Weights of a small masked image model.
Training: muon at rate 0.024, 5800 steps, batches of 64.
Data: trained on histories of elementary cellular automata, time running down, 147500 training examples, 2.5 epochs.
Rows from block 2, named by matrix and row number. Rows with one number belong to one neuron. Each number is 128 + 32 x the weight over its row's rms, rounded and kept within 0 to 255. All counts start at 0. Numbers have three digits each. After the name is the row's rms in percent of the matrix's.
# fc1: MLP up (model.blocks.2.mlp.fc1.weight, 192x48), inputs 0-47
# fc2: MLP down (model.blocks.2.mlp.fc2.weight, 48x192, transposed), outputs 0-47
fc1.56 046:150136158124122143147079112113158117117123068132180103175132082103135142096121129161117100103199177145114131213109199170107105104091114106099110
fc1.57 124:136088109070093173083098117167098160167135119148092072095094121148100156134127079141177101119109159086176148134139215123139132122138135160102169
fc1.58 133:149107159139117165162114159101050148165168100109128083114122129143115135113080070202141133077130148100163103148115182101142134148114096124057160
fc1.59 039:162079149070134140123096162113120133156094098121132112057127101120173167116147113125155144136110136099161137186130200157050144139105161098065141
fc1.61 104:101059171108147213098129106079113138121137088133118105123157119171143128150094118140177100090131121084154114186112209143121166105146131084131112
fc1.63 131:107096159069120185155077133107176108165120090101124106126158144130154129133181097183160113125134134073193097136141166160125125119085086117062143
fc1.65 152:144093150113146159123096147128099125114173083154150123137120125104179154117111121203165095103119175070158165145108165148082086142126119096032136
fc1.67 080:164101159137162172136103131128102123132179072163109105123095064136153144170132130189174114139119108104128129195102183134101057143092100091103111
fc1.68 019:161153101098115168148103152197099132139171125167117085113137114134164136117069139163103080059118162111128104108134201102151120081117129166092177
fc1.69 010:142119109123078164090111132136115121155161120126147069151115113096116142120090161158161138087149127116151095172091205163108085120146134226073110
fc1.70 201:160128133104125153135075135124074150149106110168149108134119129140175172124100088159202075131113192126168107128100185111120118123086098110046141
fc1.72 144:108196154076087134103141131139065181154112102183173099126110127115126177125128122198153114078112126066135090155139177130133103139132101125080135
fc1.73 015:153148177093159111070135156127124100191167169149153130164102088116135153081152126159135148066104097086133118146110168134099129108149156080045120
fc1.74 007:121129122093128144106114117118073184155100158171168141151095110169125163082091122194193080099105126067094167129149105171135080146143144143130090
fc1.75 227:098101114070097153120154171107078143160153151153134127085145101142145113161079122173192095078116137059129143148129185155192137102125099099099129
fc1.78 190:124105167091109149078102103150126112199148167085144140089135129115150130096124148153186080089148147087132161162112185136138154104119141067050136
fc1.86 208:148075190101146194083043140116056131149135108114152104113137121135152131156134146144158124090140153103147129155109198144117113134101115085074156
fc1.91 139:131112154114086131138139163134088143220108138129105098124107106154129119113133137224166089078177149087129099167138173119127125140092129063094133
fc1.95 153:109095156083136172165111145093053157176111152170154099093107079120108147115119109172168097096158168099108110205152170094129145141115108110104144
fc1.96 107:149071139091119178128110150133072166147155060148138145113105119141164152111065107163160063080144167071124143156154186126109114134111129140092157
fc1.97 030:138089138127151164156114079101071217141182113119172079153110133123115069128162079135151093110129104117154131106158177139129095178121147095100162
fc1.98 096:106111168144175148096043124100086153165133121172196153105107138083150130115128109133157089064127153081119147147129207151155108113125116109097127
fc1.100 118:168080127084148159144107118183101106167114122180163091128129073121111108134128126157203110065075152134127110174132194150138110082150142105113108
fc1.101 037:073099158124147173167121151139089130150113103155151099116129110105130122098118152111140143089159186083144106196106168157115074065095175073145168
fc1.102 075:163122136112154176102111143126135087094145089134151081173161077113102134169093111143176124057139110171153132175145175185078100111114105101082149
fc1.107 191:187103149087113141087093124110046149156141092150152119117132124151146117190081121167143097079115109088126128159148214142113141084138162134096157
fc1.109 231:147090134097120154134109105131081154148128099198177101099093111162134137142056123147130120087125167066132114121188200160140130096145106139075160
fc1.113 171:140074125060109147147146155131075156147149132104141092146126109125133137134130093131137103089127120048091141171134246164157128110131130126084142
fc1.116 007:129128157104145129114112135137071145112168119176087088123111098177151083167078142105178117092104139079168203139096173163130135120136165070092132
fc1.117 110:129120161099145144154136145138063122199149103141166087172131113096129125145097121153178150099080118061104143202144130079126114080083128115146174
fc1.120 061:181134153060130165125108117126093163154145145165150066121097127112140102130086157177155101073072152089147137216125136163144107141140098089125122
fc1.121 067:177121122098163168117108136088159120148154109203165144091136098110127106207105151141124104098122108085073154158115162183123137087113133133053119
fc1.124 141:144114151089143154111113123115082132129146089108155107117102122167148129112096122154163059101189163091112170192143201155124063117137158125067113
fc1.126 018:075115176105166189104162126098132157138161170155136108189086104141150073130128123161143096112134092090110161162074149147105110094131180156085087
fc1.127 056:147083093108112163132095086130073117157150100135162047158129150093141135183122158164172132090151176099124109163115172186146110102086118154089113
fc1.129 232:128092153058132158153110132118064150215155122121173129101117128116147117122095123150149094060143186068127143147150180140163131108132101108085119
fc1.131 243:133100126080140214125109124085128134170161091162109094084141085123161138167141097136097105104160128117156134133143173197083162142065140134073135
fc1.134 042:139083138071139155090093131103123117181130126167135109175075119165148158127104132049197106095094099113130140143140178194149090117131157147114100
fc1.135 007:127111163147125155117083101162115158150114132116172098194131120124157102113109108169187084078177093096123153147170141182122110090059113124071153
fc1.137 098:142081174075124147109125132142047167167134114158201113094104090138102116120114146144134077107138156131135151154167188156116144143089098065094146
fc1.138 018:124096205134152122088141115150123135151076077112181085119106134097138109109102126160164146063142096103174114146151203135071147128108178099139142
fc1.141 233:159106161114128180122104183135076151121115107118133039171122099151142107169098129144164103076173104085132113144101214147148129092128114125092112
fc1.142 145:130114184132154188091116142080097140175144104062149083143138099190134120160108120157153102092170120073105124177106149176117096128086142091101144
fc1.143 380:155109127093133157107107128138070136178147106145117081105098122136159161137096095178172095105148148051106139123145219147135142086099128121084178
fc1.144 085:142061159074130159169093162128064156177136092136154148112087138152179158146086135168159072085103146086136110140117188134107105126125123119085143
fc1.145 194:140098139168121170159113161111114177135114036143167072153101119158121110158114146127167115077148115092150085153100208157134106150108106080110136
fc1.148 006:149095186079114114134130113077119117180156138146126141118120106156106118119107088163182106060109184104117159191083187133143112150147093082101157
fc1.150 159:153078150074136156129108106144086116191176147150140136124114122142139103115062137127152101054132167055148155152136186150168153120120102114073109
fc1.153 067:143085174164125169152064145150096117148126084191136104134109115113144133112079097208194093112151117115122110178140133126118083111114093163092164
fc1.154 158:126088139097130172118090147117082136144150109176120101142139102147114097154083145156180091076130133066106117147128233141149156089141099137093170
fc1.155 016:102067135105189185098099119148142162155152115156106085143106087071162119155079129153136117115153133092132133135103172211122165125091150124072111
fc1.157 030:143089153092102142097112140127101179185155140126145109118092129170088141133148104228118100111149153083121117168163179084107086135155122089077146
fc1.165 007:188181123092102187115097158156108110110143114095085146107160155161196141145063110118084150108122142075126159138132174162113139084124073114102133
fc1.167 027:160097204072151168063123155069162131142117126150160085137089142102084155161140106109176119118174106126185094102114137153115089097123135162105136
fc1.168 098:133094159078131141101066124075120187190146082159098105128106112152154126143132138153154091131160172108144118167114183125123084096097141108082196
fc1.170 205:122102170135134212139107152142071135167130092178125080074102078129134147130136144180131100158155172106130117170106179124109071119124105120076154
fc1.172 079:149090139110149160102084166138086132142153064148126117130105132123154152117134107204169097132148151088160136164127181136118104131088141079025135
fc1.173 256:099092168096082124103131122154102118165206083153138127146124128162129117165128114173176120119096093057113141144108218129136147128100140110068155
fc1.174 274:135130134039151163114108148113074143193140116113161062142157103090126112148089083168200114098141168095144116171128168111118127116120139133107165
fc2.56 047:165085106148111134173138123144079074142162191111144092146063119165156122150127117147154133106094147135134173217125128135153109094102074084135086
fc2.57 154:064095130164116197149113110155146162114075146149126054155140107120151155108161131171146124120118067152168092133107080105074170120175134103154139
fc2.58 172:096096135111146129143141181160144163144086104185063197126139088141124148112148124105178118146121144137056115113044117129100112100184136153147112
fc2.59 061:133163137167138105133128096104095156146142082186128146118129120139145114062100128050099129156065153146107096124124101129180122089172182124182182
fc2.61 122:179158212124145147107137081146114167114148147106095102137126122128171151111082159095140148116116150125136092196079062079100086165129129155143085
fc2.63 150:106191111200173137104124100120137096062157186106156136056141157125117135115160118132142102139122157081145150112160112087105115179141118059116145
fc2.65 161:134107042077104136153129114100116128127136189105151124146166132129100118110140134102129129074154083106149192124144175138176118055154135172188109
fc2.67 086:091128212105178092145154073093123106155124189128119136152177113133119082142074111128078180124164143067108108123152152133157134117127104177107110
fc2.68 026:129126128126047124105081055150118175087115162161150109069162155160112114133111127103176086174125176133126163143143124152140098150194135104089119
fc2.69 013:122101124082154129104113133098179133155119075076082116129063091154212116147182173126118150141121127108110149141122123163151151200081145151105102
fc2.70 224:150105109103081141148125109097120137146180106168129079127106105164154079178130190169129082167132102177157147118106151151033127101145103092139148
fc2.72 138:129140138086174173165147128133162135137167141105142099165164036126122122110146130122130055151100086172140195137116071126124124067093146103148117
fc2.73 020:141157084091130152124092115089171102086137134133162114113147137117113209183097101075080088133110164175081190093115136118161160125106146138147167
fc2.74 009:146146109176146123138182104140089083203123125096156129053098146192165088135092148108124092085122157139116157123127140065106146100163124169148108
fc2.75 225:089142108190102091114167130157196111130123095146096133089141145138109146077097105209128147158191119127090155126115122097157073153117076168140115
fc2.78 145:119102144151115170106113152102038160146164183129156160095160131137134130128108181111079128147145157166108153083111074133108133086183055132119119
fc2.86 267:100089106144102140112164128156107171125158143140145143111106139101100150047167137149094134153180170170177127062128119112124065084118187099153093
fc2.91 140:134106178139137107123110102093111135114146141167106186179174161148113051130135152134125160132149113144077096132076083177160117137036130134151102
fc2.95 125:115107174159159117138121088174100100163086173130100202182114106149123156101108110099109141162159151173152082104113154093084076143121180094102109
fc2.96 111:133122092111160118133083145112069157143143144138167188120140098070125074098112108155140159102199173109126099089139137186159188090142136083127109
fc2.97 048:132117181140161150151060148139119157115084142115118148099127134030124155120063089116138078174158141090167125121092132163156090178133152131135158
fc2.98 117:168115092138088199124067171095136127168094119152135150083133112109156132165117146133189101125174131070067116116140123138116083090136159125195137
fc2.100 173:128136105137122086165126101101143150091153115121147127121186106136159105119043147144102103145113164141123139140172083123212069112111077189152166
fc2.101 053:182126137055170131112161131120159146088109136118130177125068158056123153129178121104102145093167151116096158154161120131141061092125139106103182
fc2.102 075:110112130136195091040103165136089121161118094100127186126153095141094187111135112144136104136129155143135131136106093218081175134132110132098142
fc2.107 179:154129069129137086134139128134211148174143148096144219089166096157079084118101169101089129148133135144144110142077092165114100119125156132153114
fc2.109 279:112105143106125139141102092131154124162153103190123131109162085207110123124123134147102104116153116120221073130112126159162084085174102157137061
fc2.113 236:123153132102086182131122113114123179166165145201182096067139109129133118147067116185152115064107118114193124147127085148121110129148122115092091
fc2.116 013:070102135159148134139119146138166140176142160100136141105059185120112137110138126072134087091210109077137154128111158133152096089153086190112119
fc2.117 120:115143129062164075102166147102143077149129075120100163208134098082105127112135140169115081113150179130108150125081124127184152107123169141154165
fc2.120 095:170165151169151162103065144128140135101142118121110127130121156087144035151096169151132160055125161165158118157141086084130139122096158072134101
fc2.121 109:157119136138083146139097106095154084174137145169075104088143156139103116164082104124122115099117145140101162142182193157059141069146174175135100
fc2.124 139:144124153125166144127110119079144088093076122092143161156186145161181150164125111140097147112096095142123103112168111107076165068082194150104176
fc2.126 022:125070151123164167172087100116133091091118140130101115090190129108154103165103076135098173157172126183088158111117102124070173145126146095153172
fc2.127 085:101140106168118129162136092083105153182062171125122154091141106119135107105088108151098143087173171162147117162095120112106094205140092117142196
fc2.129 133:114141141123155094132124148121130162153099200136163067105072100112195169128102137093079087155107135109136193147142153140122100116075101121117195
fc2.131 225:169214182136164108145098088137113107117080085172070080091163123196110084148119131117130167105120124155146108159123150104108134110103150093153147
fc2.134 053:113096101053132092192177132187163141122148101066115174139165086109109105104101112174116109176168118117114107109132147121112131193121139108119171
fc2.135 008:129077122114141122135131115125143170130152159076172068113088126165174132111072104142205115133167140163147116143094058159116115117134085133147200
fc2.137 084:107126143144113155121086071114129130185187118121162060161143129131083146123104114116102151146184100084159102133135105172141077113140193195101101
fc2.138 020:131085150169129167161151124107173117191122161144116212113110115073093095125135124103082119107126126171140092115107122197109153173123122100092068
fc2.141 237:153129182141125115075133083188074097181119137162111163092064143148097118156104089125129185122144200117098116128144093140169096130105129108116173
fc2.142 149:100153141116059157121101126118151132183084152165113126148135169176071098133113217089086090129147080115108091107148121113134146155133106151188147
fc2.143 229:128110108190082187149123127107159087163144176159140106129149145129111086121093130119094147145157053150148160164131159075141077117133165066153086
fc2.144 079:169160160129079144108126088148162078140108127127133113085109083139064028171139134154154148089138090130136118121147165181113173158135140173109122
fc2.145 234:141148097138110108154170081190146120129100127104212165133161134118057099123104169159060131092122114180099097142107154138148178101101137094124125
fc2.148 012:061143167172154204112143117154136072127192105116117099142108122142096053122119097184130156099100133151194105109104119147130123080133119131163135
fc2.150 185:170133076104093174074126133103131099117168117143135137069136172199116131167110114135148149106092111133157113155087111097096200131197152129112085
fc2.153 080:120114037181120135121123098071121097170108192155183142117149074146132104151101122077148156145156077115094138117123146116132170135179170110113144
fc2.154 147:129089145184204130097084144137150089128138105137132160171162133126114091164083138104149123079135164133057105108102149096108150129113104202092173
fc2.155 016:170099114098094117074145095147129064150122153126116132146143126222137093135155170135169101154116175190069126096174096150096115133139120129087110
fc2.157 032:139150123125125178131149124138124116130097134187114092120204104103074128109150092159110095126104128133205050152069183147128142119131118155075154
fc2.165 013:091133134098143099149132118129151179125099144167146182101067144054082111128111153173108124133103183095143049200147112113144156121140167113130124
fc2.167 038:165141099159111147107107151093160094102173186195142142140124168083092138166092139133160052169112128084111130098159138160131129130104131111104052
fc2.168 089:119131106149172026154172163149131098080167111109162146105162175112102143110118130167064118100170174142132117115145124119120100155111056149141108
fc2.170 185:116136124189118147079156092123151124139120123105088157140160096142126076060116122119100203128150097120086093134106110102127148157176164139224124
fc2.172 090:105136163119097157120146115129157137131138125096116045127106148143126112160181162154142115056037156171047146133103132129161133157109124125173147
fc2.173 289:142176163111107139146060082144120119174133097225114096113088097168097125123108114179134128130125117132142102160170186117135085171098127096085135
fc2.174 291:145123090147112112119119165098180093179165184116134114081121067147140108153081161080159139134118140118161160074107129187047130135152112129162106